{"model": "sound classifier", "dataset": "short pieces for a synthesised band: melody, chords, bass and drums", "train_examples": 26041, "noise_aug": 0.01, "n_mels": 64, "hop_length": 320, "input": "log_mel", "spec_augment": false, "win_length": 400, "targets": ["tempo"], "num_classes": 10, "arch": "preact_resnet", "norm": "batchnorm", "hidden_act": "celu", "channel_attention": "eca", "depths": [2, 4, 2], "kernel_size": 3, "stem": "deep", "avg_pool_shortcut": false, "dropout": 0.05, "widths": [80, 160, 320], "label_smoothing": 0.2, "loss": "cross_entropy", "init": "lecun_normal", "residual_init": "scaled_by_depth", "optimizer": "soap", "beta2": 0.999, "learning_rate": 0.0024, "beta1": 0.95, "shampoo_beta": 0.999, "eps": 1e-08, "precondition_frequency": 10, "max_precond_dim": 1024, "merge_dims": false, "one_sided": true, "adamw_lr_other_params": 0.0021, "ema_decay": 0.999, "max_steps": 8500, "batch_size": 384, "epochs": 125.3, "lr_schedule": "wsd", "decay_fraction": 0.2, "final_lr_fraction": 0, "warmup_steps": 420, "weight_decay": 0.0, "adamw_weight_decay_other_params": 0.05}
Rows from block 5, named by matrix and row number. Rows with one number belong to one channel. Each number is 500 + 25 x the weight over its row's rms, rounded and kept within 0 to 999. All counts start at 0. Numbers have three digits each. After the name is the row's rms in percent of the matrix's.
# convs0: first 3x3 conv (model.blocks.5.convs.0.weight, 160x160x3x3), inputs 56-62, a 3x3 kernel for each
# convs1: second 3x3 conv (model.blocks.5.convs.1.weight, 160x160x3x3, transposed), outputs 56-62, a 3x3 kernel for each
convs0.106 105:516472527501495542533490531442526485493494516492520480463517505525514469459479548549441492477520509479504455495503462487491515537516467492465499479515491485510482495486472502512535510489476
convs0.107 091:502487516526487463510481483440549516549502541541500511529467528495464490475522491439490523524515520481527474474534509524520508457507484543486500491551487505476512526474508454519487529489516
convs0.108 110:508526479480531498518477541473474528488551452520493498498519520497495493475499500508506534533501535530481440447485523549552475507462511500498507484495470513502489529489465514484461493514541
convs0.109 089:547509491511535493515503468496498509583508514499445527522498509495512483540497496502526450493500520472492490504505487533477519507515497520495512505500504521509501499532496485507502539508511
convs0.110 110:488499484509510490490502491463494506505485521523504426498464470502514491534476443538550483443485473515469532506501527493519517504485491553472456484532523492478504529509482503475517502503523
convs0.111 095:499481492466488529496493542495531527457495471513500465522487525451508537496487469497457521467485510485461505515482484491534470499469496522548472473535491486510489512499479540472519469482505
convs0.112 103:515464487444501511521508527550458567505500514552506491506474504530489499494491522504577494468490528480530527546510530514520458497494520484531460487487484507489471466504514504492503505476499
convs0.113 100:454486502565490526455508481444500501520510503468521476485480487440472514499503499469503477521514506496507499511448521515509544496504491481498507499492495507497501479495525528537506494489507
convs0.114 105:525517485501473497503513481456476532509509497522501491489529474497497495494501509505514482538472514449505504459514499513524503524505501491477512482513492524483462504476548514493427527511553
convs0.115 093:564473500479488497519501525532490516488504511504516484491462526459489496467553480515530498496458537493528464502543527521519537505492457509528453484485501500505490471555489528505539482469480
convs0.116 107:501483516462499476475465457495479480468520481516471512469491544531498453468492465511597495533481527518529494523493518497513518477462490461485528478462480470520478518489471511530495460512498
convs0.117 096:446504521517482530498505476480511483482528488478518503504499490508516491491452494487483505488463507488495527519507512520487499527504505486512514530499522455519508476533501522509503480480492
convs0.118 096:497525485503471479516461526521508468522509492473521473517502457507494458480498505532503520472520489521455517505510489500445533504507494521467457488493482497508482463480474478480493509482520
convs0.119 091:458527474524511512446469481496481527487470482457558512484496478495507523454507496472481525546518459518511513503492501521490516502533493521479486494511573486536486490522512509469510544497537
convs0.120 106:471528509521478520498512520504494485484500482521536472478501527507555481480496486507529491522460556517463472518521493504501449537483495501503494515494519467503540492492504527481478468502529
convs0.121 090:502544485477490491505465510529497524497490519473519494485505457484512541473479500469539482490497436543510530487519535507514521522512528472525523478503553521460552501490544474535482483483528
convs0.122 117:492493513520535490521487464541487474479505531537517539484481504528482510522515528515492474524519510494460549551429493507554502516521499473489519547536477525503498518496492477507519512488464
convs0.123 107:520508504477495470485458499513502453526535492444457504502503504506476524523501425534468555493509519468495488474523495503481499465450520504476487472494502479554510512500482509479523428490478
convs0.124 104:516517498483525493498498532490499484510503454457486515487549472472516482495442507524446463517490499487522457512499493496513525471523502471545486495478480518513480507507515460509540529527491
convs0.125 109:512493555491481482450482492483512505469490473523473504460457481480523468502463512504497571495507516467512485501510520495505498480453483486473476496516473491494506495469554495503516507471502
convs0.126 093:485529506456509485502491482478496537511477483476532474485546472498496495503459509475534511495538501520490480529542487549506515493492480508487532476479480503514519561470485494492493503498514
convs0.127 090:534469510539467475516502491473476530453473522548479488476472476482492479531498516556500480524496522530476458510517496487480535554507487505497487524500582456512499488525490504504494527511489
convs0.128 098:506522486490454492470496522518498508459529522488504487464515494512456488455518549559570450512483441521529484598504553496536462483456483454476524531482520499505496495523490503506476554494535
convs0.129 097:481497487501482490507531450528526478508464484468556499493473465474537472518538506448507505535513535512495477478526518474486448516499460510516515478492506506480511505475484511469509482509523
convs0.130 099:542495479469536476490495483502487468471490466531483542478479502503472491476518475517498529484540571490499485531505488515503485504473489492497482527502502492489496476532473470508516529504543
convs0.131 099:533449526498514513457524511517516496531485551517491466515496557503478512504483475504510476509527425523563540538481513492479502520538455472525504481476480512442530472501512507520490543531486
convs0.132 107:463504478506523491494470480472471488495454512476509502522501495491499481488486483529513522500513515496508527507519484517489516481499518500485497465501530508525459499507521525453476480505495
convs0.133 107:539493476461473491493506521489485551497477486518500475454479467497495485482492517566518507492546527446477512536496505467503482481480482504488482492479509474516544506509493497499478498460519
convs0.134 096:467484528517497502507543532496509479517504498492493496515471469511500511473518504448491532452518504545515490503548473462481513534505473520506515471515569533479470490508505512533519475519485
convs0.135 099:546474478479493517491491480484488504464481535499506504503506485479490507455493520494494506520553482504482556474506502518497492490525533488510475521480442495484503489527474512503429495467511
convs0.136 093:496463515507479520477507441490497541460539489474486478523476498472499503481527469501510461517483487504476512522463468491545478503520498465479516505504454494485453487487453484500540475497506
convs0.137 086:482504465515503537530445494468518513474496448510481518493478496454474533495513464496487541493494510428525515479501540462497456490502493527466495487516511506501517526525504477485496529491476
convs0.138 104:538516556499451521484487449459535508465506480520452450533484483489470557501481489473510511534493435526467487488465516455513507528506483475528494497483471518524522492560476468496469512490553
convs0.139 108:516473468492476537504549528463520528492471485528523499523469464513486534487518522489470452505542509507492539485515497513476494505499499513463492468523510495524521521464473484520470440479536
convs0.140 111:461491459496471481516487507481525481496481511502501484463467447467466494477497482511497539494508497510502479504518516536517559492509472516512498490529513474463524491486486489497518529514501
convs0.141 109:499479506527530520499510522510531484535484450482516500502527514542554506476474523492492495460478525504498468479468463492480496510515498467553482450497539506492504485538488530488486512480497
convs0.142 106:510502504493521506499472541542464481505489515473523493466544520482483463534478522502512511460511537522480479534486491489492479481480536484504511505513532516486515547508491476522522491451470
convs0.143 102:494511494502495517520501483484459508493491459423503516445504517499500469458448476459487560516452526463534451527453505509528475481515520528485512461506514510505509510483490481477509508514508
convs0.144 103:524517500469512522476499472520516474471519500508475495507508533524514485477489526499486500526491460450500493511513492508515505524473473496502540487491510532543524536470527477515527500563498
convs0.145 096:502480480471480495479510551526484452464525517511514521500497494513462490470537511512496473478468496484497532519517443514483479487506529486475553477506518501498506530521507479470477510495508
convs0.146 094:458506523496503529503498442482505483474511491495493524486466491498509468475488516509495482553492444530524490477489501483507499487502479466510495491491563495521499484484527486471503495495562
convs0.147 099:506520490513479482484491478486493525519445522478470510481472517459492494516495469501519497479495487492547482489486488518473519504503497485510542460526540525459490534499510465505497533491487
convs0.148 095:522507474500478511488493550539491483523501508493521503503480497525526491469481518437492502526515514504513457474503496540529485507491474467491530498512475516508543463509504509498498502495493
convs0.149 106:514513504521526464498498476553507444478511529534491510504538465492492495495521481545527487503545534519499505516463502509472496484518490466462511518480496476531489485492484500494503505480452
convs1.106 105:554487522525495512489487478435506485505527525504474534529508481510522516471516504528465490536506509465481506520561533566502419484488493508510503513497538487511481494488504510504494504481511
convs1.107 098:504460543493512548473500510487478507492485507476510478486469533481476522498507489513515471526470515475533527488485463514500474512498470508461526510510476514528498499498472528528493444474504
convs1.108 102:507484513499521470504520504480483518509519498511528485490535486550497514480494480498558489496485533483482525538508470502498553465455561470468526501516479525495509508507507522469475497467538
convs1.109 098:511512514518492496494488484512486511459509543475489500494458550526482503484540523492480464427508481496487452475514521459487511499454507502484501499520477519507502464477514493498483473509509
convs1.110 106:477527503464502508507510503503505521537492472492506497484473495498477525529468465473487484481555507479499522439505530462522512512497534493492482487513485536488526497484465484480501506506514
convs1.111 097:550484449551515530478536477472481494542509529518449507531522503500469502532485508511488472488499501501488509531496505479529480532469483483529499496504498497519480490500465479489502483502492
convs1.112 101:483502550494495526458501520536479502541500497456497518474500473471480559495487490445530471498539538525479479460489501440570522497468480511478487508467494496497505522545491453507502462523507
convs1.113 096:525495512525503530509494511498490525475541501492486475508514498551500438489504516462517490490470568462510475497483524524494543475493491518500495500502488522500495472499481533545503465478531
convs1.114 103:473532468472485502560471492478500515519485489492517491486524467510466502467504505501517546469495504513498468557483461480474516525488482478504478480471470491472471521471503523479488484484525
convs1.115 092:517457563509460542454514521482527503497503482488474511516484496502481539472476457496506537474511496517536517517467500545516449449509499509476484519479505499489484515500499490485509471517479
convs1.116 108:472437569537492502485491534499509547505526517490513497522514486528479518454529483531513518502528519510505510523530548515512499525498497500463513522540488537486474533517466498537509521473530
convs1.117 103:520506498495509487535503469480540495500502464488500471452523493498493497514529502487497467603445558472484527586504521544494512499518463519477479479502515503504532564520504510480504524512485
convs1.118 101:506541489483490548539486509489508498484514516498526483521506515453537509507489492493516477476507520523493491528460544497518569529528481491503463463488534486476482508497515528497494556505494
convs1.119 099:462495468536489459490461497534526514489483483492502450488483495518542561481475453485555497499464516477460518528490466515473465510507497472484489493481458466494497522478508487487487488475498
convs1.120 109:513529442498490477507455499496545521473529496505486490538534470512513499498490481457503501465435567491501459462507443462509554519451502499487507487509513506491489486471522537455518502491465
convs1.121 101:509507442480492504495463496512535516523504458495486487537497455514472511529510483465524517529494508477501452459499503491485518496503499504502509470465527520490501508519498493485527455470534
convs1.122 101:527500465515500453485488545519506546472523457467432523544526481505458468508553473458539537480490486464469497485496542488472487481509508502501521493506478487493522501511468481503505481481487
convs1.123 105:454511514524511514479533496459496495498503508512473492500545465498493515479443488576495468538501476549467560484489512549520488530466546477516453474479472482511522534504486490495513558498487
convs1.124 099:506500510523500437555501473538460528507523508471518498550517422537429490491508483500512467456547530470528477500506519483494509482482539520527463486527515502502514504470518510517535490516517
convs1.125 109:510477485480526511541512498514513481500546546515531470506498518482506465496466508561550496543466479515496555528528491531507547487542520527453475486539491533514495527503515572529464499519526
convs1.126 091:520491457445501476519464511543510513509487503457473474518511468509489506506541488554533507463455493501500507504469506479510485531492485497488509453505518509481468504506515531467505467478494
convs1.127 098:486477549488482528453502487489465533501509491495484507548441490477498526479509532450476479448470498515527488495495529446484463479494507520478504520498481497502490457485497473481510502530479
convs1.128 100:473454526502441507493525461526545473497488474489467586546521441528471498468498488465534527477491530455521504504479518479456508472517487474472485479498473508496497488530525484513503509462467
convs1.129 094:558524498493488498540469495503496469507496493480560517518491512471534474459508498467521509526462537503494492535495544504512526521489476483481468504502512490496501461462548552521552528481508
convs1.130 099:530509473520464515507533517505522519499514510498521498436560483514444484483514455491472484422554493462492475492545531488499516505435534483512510498470505508502518560467522535496530499511497
convs1.131 099:496467540501481551465508506522494515488508487499508526514493503471514560464473497464576522509477480526541499438478543516539469498461483489458493542490471480490512506524482486472512451514509
convs1.132 099:489495478527504526483506470530471489535477532484496518516442516493526496526516430506467524509470512529498476504484489508487499515488480469523480481507498512512502508513530551510514443511516
convs1.133 109:484483506494489549459508520533501504515538497483500531549477475530499490491473514453550522478478544473582521495512539481478548532517471542429477500507495536492499503527534512497531502536506
convs1.134 098:530495473487481517510522493463512531511519490470509510517473453494535492502505462439485511478530519452504477492505493497479494466480543495498497511472475492485529536467476517525527519499508
convs1.135 094:410506479477484499511487524495495515461522490564507472517514471523443523484499515474526499453436554473519465515459477476506463488534513468520487525515461498472511519525522466484488487510507
convs1.136 094:539495483500519510519473511525498467492516507437518473470520486468520506487517527485468494465482537548486534524525465500443490538522530485478492488483512515513496551503558556487512492507486
convs1.137 091:469504535478494500490493490499513458516453513519478498518478500503530519515486486508463500522487507504503503452523506459492482576483476492529476469475464482491498465467524488519504490492500
convs1.138 106:536497522508555485546491479516555454496529519540464458459476465491559526470506514469517514522499524521480508524480485533513568527545428482512509488509510498553538482532505567512477497503511
convs1.139 102:499480491471508501505466480518506537500481478520501489507452541485490528490482484472470548501552467480459567547550447505462484505519483485540489513496497481499473509509461555516487465460529
convs1.140 106:498458497507511503522472537492534479529524479536497477489494501506518490487488513536495519503439509549499528550473481495475508519475516482497508495507490492514517511512472498507503490478524
convs1.141 107:551506492492499485517491516491561496479495486488536497540557488512530491517564470493489524503521500498463535470504474500497549544490497491520487501510519491517497483506529528555484518507502
convs1.142 091:477489481494510487486465544482524539486501494506490484489502456525490521513488496472490502533501514441483481496488532530500457487493494467487517474489498513501514549492508452500489539498514
convs1.143 104:496484504520496534491502501526507495484486486558514504528522507532450485499515466484486453483527561445534496495506518510524496548505531501528482496512477526485525511509531508522536527509515
convs1.144 107:506476457499488434494537526491522477485513531479477520496535521523485454549482471485500528456527514443463496489477528496490501463507486512472547514509488483506505517523515490480522488509481
convs1.145 104:500530450537488517529495483504500513506480477535517548559483444556509482535487478482476466516523554454512475447523531512534503440496523513461498495508503511488493549501498528478526467480505
convs1.146 098:529482460489506478481472491541534478482487518529486485481460501484533515501461497467472531527502510526527521507490482553459494546540490473498496487548481526521481497525500505500526549465503
convs1.147 104:511488492533493545460519503562450541501524505491491515512465512512518495491494507511462481417571480446498464514508524504516487529504532484489475510518527557522485503516547499512548497470505
convs1.148 099:473489565487487492494533517469515534499490475548489497541516482496518501555502503501539470508445487491501527418553465461531484467494552477494482491489460513481522508556495491532519489483511
convs1.149 102:470489511488477482504497511505474529473543484496462539503513529482511483478576497540440504479509498442457487470492532500456481497482598504506505469485477497460500491514505489485493503480489